config.toml
crop_scale_min = 0.8
cutout = 0.25
dropout = 0.05
conv_stem = false
layers = 8
final_lr_fraction = 0.1
weight_decay = 0.0
Rows from block 5, named by matrix and row number. Rows with one number belong to one neuron. Each number is 500 + 40 x the weight over its row's rms, rounded and kept within 0 to 999. All counts start at 0. Numbers have three digits each. After the name is the row's rms in percent of the matrix's.
# fc1: MLP up (model.blocks.5.mlp.fc1.weight, 768x192), inputs 96-143
# fc2: MLP down (model.blocks.5.mlp.fc2.weight, 192x768, transposed), outputs 96-143
fc1.506 095:418470439452481469579428527517493501521492541547490437493488572505544480544492562533414574559432469554459563492512447501489480472523534484513505
fc1.507 113:496508502492515540477431531505496422485476546517468433476429646508451464519571491457578527585480485489516463488546450482551448497580496521555437
fc1.508 105:467534506537554514536495504479459462488472463517511540445505435481463452471556548578514542442463490506484540528519518434512542539475537526495455
fc1.509 107:523563496520513409599475495480477473455433561544458575570468487483469497478450491486455580502424522451524577528555433531548494554567487535567542
fc1.510 100:522452543441444599495457551536509503456514562449498489549537545512514529536495491473458490498455437507520489522481468497510503540511528488567471
fc1.511 084:511494435444535495480553495511545484487556526518419539475551538480459491546517491506541498492443564516492478538565476469486548511573506496468481
fc1.512 096:497537519527501517585458570516530518472493579528476430511511530542511483566505490466478495564491525420565447527471498473585535523521490528515446
fc1.513 099:572529461481450412497550501557563478517544505545502539466509503531513488479466475494469535475451445440490503564463536423503476547526538486513518
fc1.514 108:545489580532516425488503503484474534501465551483530578456437447460467491544522490497509508500509539468416444542554512463489463532550491400519499
fc1.515 111:482496441513617551486463495457381528424565528496523480595459457535612477477472440490563508495492515484472448503504536521496453463540466431550503
fc1.516 105:533504424587432480524534566492461510433478538580497494554470557529485485522491516553502536485434439443515483546497463443510467494528459448539464
fc1.517 110:442557500583481477550462486480489550515498517508482511524485490486514511455447540495495506463437556443462477525468473559525471519453554507455492
fc1.518 091:518494433552421455494504548460535563442463454517524538536441509533511457554529451516502503453461541435489492520462467472492540465433469389453458
fc1.519 086:485569582504500586475455530484534519510531511592572478487487484461489442522444496523498446482430527526481490479467491514552472498544535443488482
fc1.520 095:585473525511484441412488540488516475556529466438472515548453499451442459498559483472573549551471597510492543461523509497480465480480454476536522
fc1.521 097:566471462481556505553499547470491505488514491452537497500525469460537514523539535485465519502444464402488524463479486458536472493527501486507449
fc1.522 107:540534506433423600356533471518568531521465485514537455521531579565476455469504540520463541523453567436423464482514465451546543506560530512544443
fc1.523 091:518510548494582476507478468453531425442562530589494440544511536546465483548504530557510502526437510474512541564470448532450571531457530528549458
fc1.524 083:556537534480451476516517568494459518502421549520481512539467566538596480566487530516545523509519547538561552488513536483457438516496460540498540
fc1.525 102:475430504443430587483534531582469515450504479497511477560510439559443537549510535487517486535517466505495467526560479467532523482577556493480457
fc1.526 092:545468470500354509507462548469523515501525467499508463440472472523470509554520507456450490519417480442504465494469428533527499532493461449532482
fc1.527 101:491526466412485419557488536530592524536501469486548539581501501542477477489475475491427544540432454506476575498524572535471489551438501525482535
fc1.528 093:514512433506478518480541536511541478459450477567461556499482613529463517551557449462512567493431468470492481490501453462512449482502486547557456
fc1.529 094:456529458505520524418508514500511464547540493462521532508494449530500505537481547536420480539366510589508528508500433496450505537549500464539530
fc1.530 104:464481477487484495485512486509534494471563501514454565506506446496476485475515473465475540503515392488454471540542503500480451554569532527552474
fc1.531 112:406582422524580569480440487483409444512567513518514510525469472453529515521512524511529507525526425435416483475481551556510422519509468423535474
fc1.533 106:478485527586582503472465576502428551498465519565514454476450578557513504502518481493552552554509467574515449535476543526477550449464478581555465
fc1.534 092:501473435509444419494535532508542472535403498505464471499484498563526521564539520431532513540534516555498538484486446505469492510567512457481482
fc1.535 099:488532486499546478472512506451474503495557464532509561489458501519563544497531514502523492517507555552499514521536543549518422513475518418533488
fc1.536 107:514548514496472470504523473482591484512508540537525499504516473433505520487553524495490464451483526566493450459481494530458568470583519502470471
fc1.538 096:458480478548459435516549465490551469474479471495601449445530502489474526527557515534491512499561421519531519537453512478467519513487512563539543
fc1.539 095:548521535501402544527501564535463457530507475455453451485489517544522492511503483510445534508442539514566460491542507490554488537553528501538575
fc1.540 103:434518453412439441451509485466482519589499507486465484468437539522486503521564496497480496479494470581519506512523520543505486530562519523527516
fc1.541 088:470457514487579506503546460549463515545506480519510543466511525542449542488508565479479555484507493482478459565461510501560493428506446502455516
fc1.542 097:540472537546471468397511525498535469512497515549521481533504473484444515563519512486490487518485497437468566535526506429445536526537524523527549
fc1.543 101:445524505486494530513536545491450555516429515549549551456442494472507476533515529505529472553480530485445459490501467485469510536449489434442451
fc1.544 104:552576555481557478588519519477596457453570485557536477603405434544499462547486472467464528544538485448510437492486530474533463493456425509466507
fc1.545 086:528543444463454470448495522498526487554460487472499527515469463479563452491509513475503561513461496515548528464507490560488493527545438519503500
fc1.546 114:548551506578471472466498496505478511469555554514514532583567551511544449543508460489544490480493538443494468557530538451508584478469536414466562
fc1.548 094:507537489523526577500469516519416450487539551488506478471476438530533476545540540482441487545496459492510423577499520526444543532493459541561498
fc1.549 094:539465506553483464420515545502547502448530450532519470455411547505505507531520476473458451509503547471463464525518494435478513497450556540557466
fc1.550 097:468488410459429487461457498497457410405426562482574490488454511473461496599498466529488487474460444485487518573547483531461560512471435505484469
fc1.551 086:468474446526496455432575449524455436489500558534497488512534564530491459438509485548539428458490470462538466575565457557457484512485530556479532
fc1.552 095:542472447578487477472533485497533500508457558549505460546422494489476543555534475523517557541429526444477557497491492521469541490516461491468514
fc1.553 103:516471418509471494572469579516558536510456487484498551562467537489482541532490476453453517552416475528478507588550499590505413482491523559572476
fc1.554 078:442457473559513536444536550541527534502471522533557453531523483542551497488519561488485485480440489459463463516542498471509573523469522435451445
fc1.555 101:475553451417431455571479502495547511532533529572479434482563485472507539507454455477466505516470499483526474485446515432537494439516450508549414
fc1.556 100:488565500494572427488492575514477472500441545451469488563448558436488553476526531486457496546420559596492515524485504449473481465509494485462493
fc1.558 104:509610513574514553518481506454538533543476498560498510515462524437517472467507502492509542536529530533506494523488559453540478496445474476524549
fc1.559 094:506534580438519589484446530524517539531491521507552556478507519451500549556503462488419574466451497531519470512454433509513541515610571503518498
fc1.560 093:487517467514502517444459486569481499460508501545494488561411561504504500461454505556478482472556585462458516539520448501435511447506505468452522
fc1.561 088:470530399424559463510530565561517477537478528551534453486469488535554519527506551479521532443514480472545435455545543488575541482508540540547434
fc1.562 101:523580429510510557449486546539484419422561544585509561565439522547543495513497521540482570493467456410470482522583471477564492524581472460487470
fc1.564 103:557476493565513483588442559498479504453488543514562524484481565480437502526481527520585446455552544493589493483575421531544469505499441519505501
fc1.565 097:540515496507531522507536559501558558565465457484459466505522465496502497526523547542486544513528488457540468515490460545582527452492510470526527
fc1.566 099:447478468478488515576517490447436476562541556495468450553468532467524464458495534415437531527529447467548559492508469540539547549501524551489471
fc1.567 094:592533527572475511571523516548532503465488586524560505536424564477507434564498528539579480460560548513521505490480411538499475438577414477499521
fc1.568 108:423490447495411427538486538540473565555498528540533468583487469541478524561563524539450506493507558523507535509467427512496557485490483533481505
fc1.569 099:459487590456495510385528494557557557510471486515508518479501575530497481511525475492430472573476459509535536553485532574432470516509544542538514
fc2.506 060:550509519481504502485553486520503493507511519511480463562462525471477503559524461495468470518477503444505424472492550519411530505482525603466609
fc2.507 135:481505538449411485533596501494491511451528516475472504528481560514514485505486511511506487511496478494414477500494447480468524487494458456510404
fc2.508 081:512486444534517429500543494503542490499463494508529540472517490502474507495516503507488510496515491515405561452485476591492504494497504519526535
fc2.509 097:543502532433594518522517473496548503522529497481470505528497491483467482497509549495499521482512498523441385509499542575528533490498490455508579
fc2.510 059:578540546467499412482505481491423487482521491487451508474506555495509488479454496475519501492518498435488535498496495505536526521512510510458548
fc2.511 041:419513537475547475559367464495520503468498490502494507494510493511503510537395452516460498485490502496489489497494529497438532482458482394516484
fc2.512 050:512500512597516460461537486496403435484518494493437520449479498522503542482499506520541500491495481481576499491505540525493506505511485590437507
fc2.513 109:442476580471533592477492478481572440521521437446495489521546489466448450498519464423557511523556443536521459484499485512511523553465510526479593
fc2.514 135:453450523405448482531538494498491501495535503454481494397529436520480518520554557524502483475498512455503458552514496501488542482521512524434423
fc2.515 187:435509464496455446490580520518539487498436533503554532540506459525447549483495522519479512553505539580470473478457503496445471493468503431441579
fc2.516 090:611512468491503436493547469516485500515438494508497470458516451484497493423501571509518502494510530465496479507491479528523507552488508431453490
fc2.517 106:517505416512571542429522485500545359517514491521466480460491513466489554472507460540522532509519471546514468468512539496510482472521484574443468
fc2.518 042:537506532454522514494527481490543548503478489476453515530513508457468520449445458542549495503452547569533439458489519516553497569472473642470603
fc2.519 048:526500443449497431510538502503471576454450498500464537482522508513474533511566500505501499521533498544501532509497575470544487525475501596515575
fc2.520 108:456422451447448450518475409495533516445471468454538466477505475550451502467521435518412466458498482508541515481495527467478501477487473471487507
fc2.521 113:513517491509520444463572489542497495458453554547527490523441474555503427571501585531553507511549525557490523544496497440530487480507455467542527
fc2.522 126:433453515517413500503483551484569494507527498490552440563468522491483537496549473509446485515448469671441531487501476481481477493502497513481484
fc2.523 058:424525404542420505512499509513574495502470504524523472505514480530492521407438496541484499505431492525485487508488500525477482401488491506457401
fc2.524 074:439460496512533556488372492516517421556565472460510499497496481477507490499461535482505518496482485457463549549485500524469502457478511436530477
fc2.525 098:490414507483519443521546467529501444499596488420448486471590454516466548420485497530494528521503487498415500504513530481447563478513527561505534
fc2.526 058:545503459576574582541486482490549500475564478520545518467469511486501526503534520508577500482537516588489483490498529502571517447531511602479399
fc2.527 139:500517540472590469518499493468481439458583506473441567433468497486488511467473503470492498491471505412471485477520540474461537470555493519467450
fc2.528 050:527501554362522466497516483495554504510497482471462490506539527525500500446532534510493505484518480491443582501493491513527536504507502577477417
fc2.529 087:468504482499500476541473476494532517427501520505502493535483460474503497527486458498507517474524488317468556498496517435465495510487512487460530
fc2.530 088:414480493451601479488492442562443462452474487490426520438499427483519503488532519493513490473453539505453551480485560512571511481468451533523503
fc2.531 160:548473443559482457520529506500533479522466498515496496511493440555487509495438552472544508511433534528522563443463440472479470533425544506466545
fc2.533 123:389503523372426488488579521478510479474534503497487508537547531458469502468474472494502531528535506430470381533512507491490468514491502423446511
fc2.534 100:500493506515533494506507470496515549482501495525571512479507436555509458424506524526441553500463461484479593497493600512437543499534484507511534
fc2.535 077:397479454512517504568506482486561508516474499510466534484514476440484497514517497526442517491495488482537451471491537563613435509505498451496501
fc2.536 097:518461474500506526557553469477571478539475485484551479480500463505499509543507503535523533445526522539530565469481462475447530628541501483572556
fc2.538 107:488483487423595507445448454510471493497497470460431533442528455480481544515486504443489494500449459473484496492493596526502517432448518520549489
fc2.539 074:538487489566550526493443495501480465532482491461552483486453547487494519481438508444556480497514496563534519499498471544497484441476515494447499
fc2.540 106:462472471532609537516525456492515611491518477471502526483489433453523493442509468508509523496478473450479492450477602494404474459519497500487521
fc2.541 042:595494527570539481507484484473504534495488481478444481479502498503542505506441475531551500476495476425534537471487514493413504435481493479498483
fc2.542 086:469523438468503506506401465491504534495489468493580461465493559536525505434537469466442471480513481612509461458489497474479507392468502426469560
fc2.543 090:428498467472575478494521501503429466511520516492523505444488495498492549506424489462506493505548482502430551471504489512524475544504483564462478
fc2.544 133:455510407539530544558539526482467582534497518466538489538495487517490499460465501499529505516469474557559430492489520555491463569479501512485635
fc2.545 055:333459457489549527468511499529472476492508484499506491446527438478507527501540491475483465474472535482424591510493547462509496447486507525526460
fc2.546 114:465451508455508504547546525548532493522439467530457422483550470473492541387462478543492492492405505520463486457504485516546518485418485596430529
fc2.548 078:356532481427555538516578485496558489504496505531527551543537506466494509592483455541530517524485511554553524462484535533491435478454496372516600
fc2.549 130:503493546499430531476499501543506459540519487489485353526571415542501484432583531496460524458465462607497482505516490481558529563468502453389504
fc2.550 067:514509404508576499530516502501603519519486490511504513538527484529515542460455563493521483500473484573502528489497549501431515488488523578424467
fc2.551 054:510482521584545529494248486508524500510461480488488478459502467480522500488501459492491500492487511520463489496484510523458509448488472391505476
fc2.552 053:456489515495456480504361439467589503523458477482510460454517495465492508501497469488458480453472509547499439511485477488537515482481504441457497
fc2.553 101:471496487488516481541522516502529468499596517480486499476451459507487486447528496475573501524425587468400429495507531462454505482533524536448479
fc2.554 031:522500528502510517483463472466517499511482476488527495513503511447526517506516493512505514499502485477485612478476499569404501345501504598537608
fc2.555 130:478497465585562552531498506473514498513465503542541482558440551528538509510475561534578543523530487624559507494492468576495483571492496550502552
fc2.556 079:469493520494570536461503497496454414467558510512467476535498489550505506536521578554506499465449516386460564504515536487494498477526487572449409
fc2.558 069:389487484482449523519555514504520471550541505530507443529505486515508517473477495545431506518459456495399521470492496515516499518498518623438481
fc2.559 053:394504500490513386468515486506445419468548499513471547493555481476456515489565496529483483488527520518502580480501549502585476551482491555533572
fc2.560 056:535482538492451533458521469463505427478519485495444477486536474552498497460392484507509498449514511488553454445487503432522561490486484521484492
fc2.561 060:494527532477564499497542465497582459523507462437465515505592458486502504494444504540549548508514505467491565515490488488452515501513487520514597
fc2.562 110:583479460556522407609564525536479533534469480488540473492559479462496490500450585489572511531440506576502562530467480498514488513441535459476519
fc2.564 077:617510543397445510507528509501486499529503504476442493508523495503485506482484441524503508509485493464549420502503503496467510492477497427450489
fc2.565 057:488464535515448455526467439499519425519478486477502494490489500488480508481492476510462473486402486490513562484478539502492501526481500558448427
fc2.566 077:463518494455511549470562485504490539471531494510472529460504438525479513593529481540523500466507516476499470492503498521406515412514492550485364
fc2.567 094:487466479436375460532535489491473534447464470490414465537518520543470524525494484555406536483430472430558520523504459466493467478495471523500456
fc2.568 097:506475394556521488579494468492538512520518487501532452498468419487502505456452470494498497521462531606456477451491502536428490518482507422509501
fc2.569 118:544480524487495468528522479497455552481546494414436539495461501540451546452545478531541468470438520435450489473514504448461555476546470549466423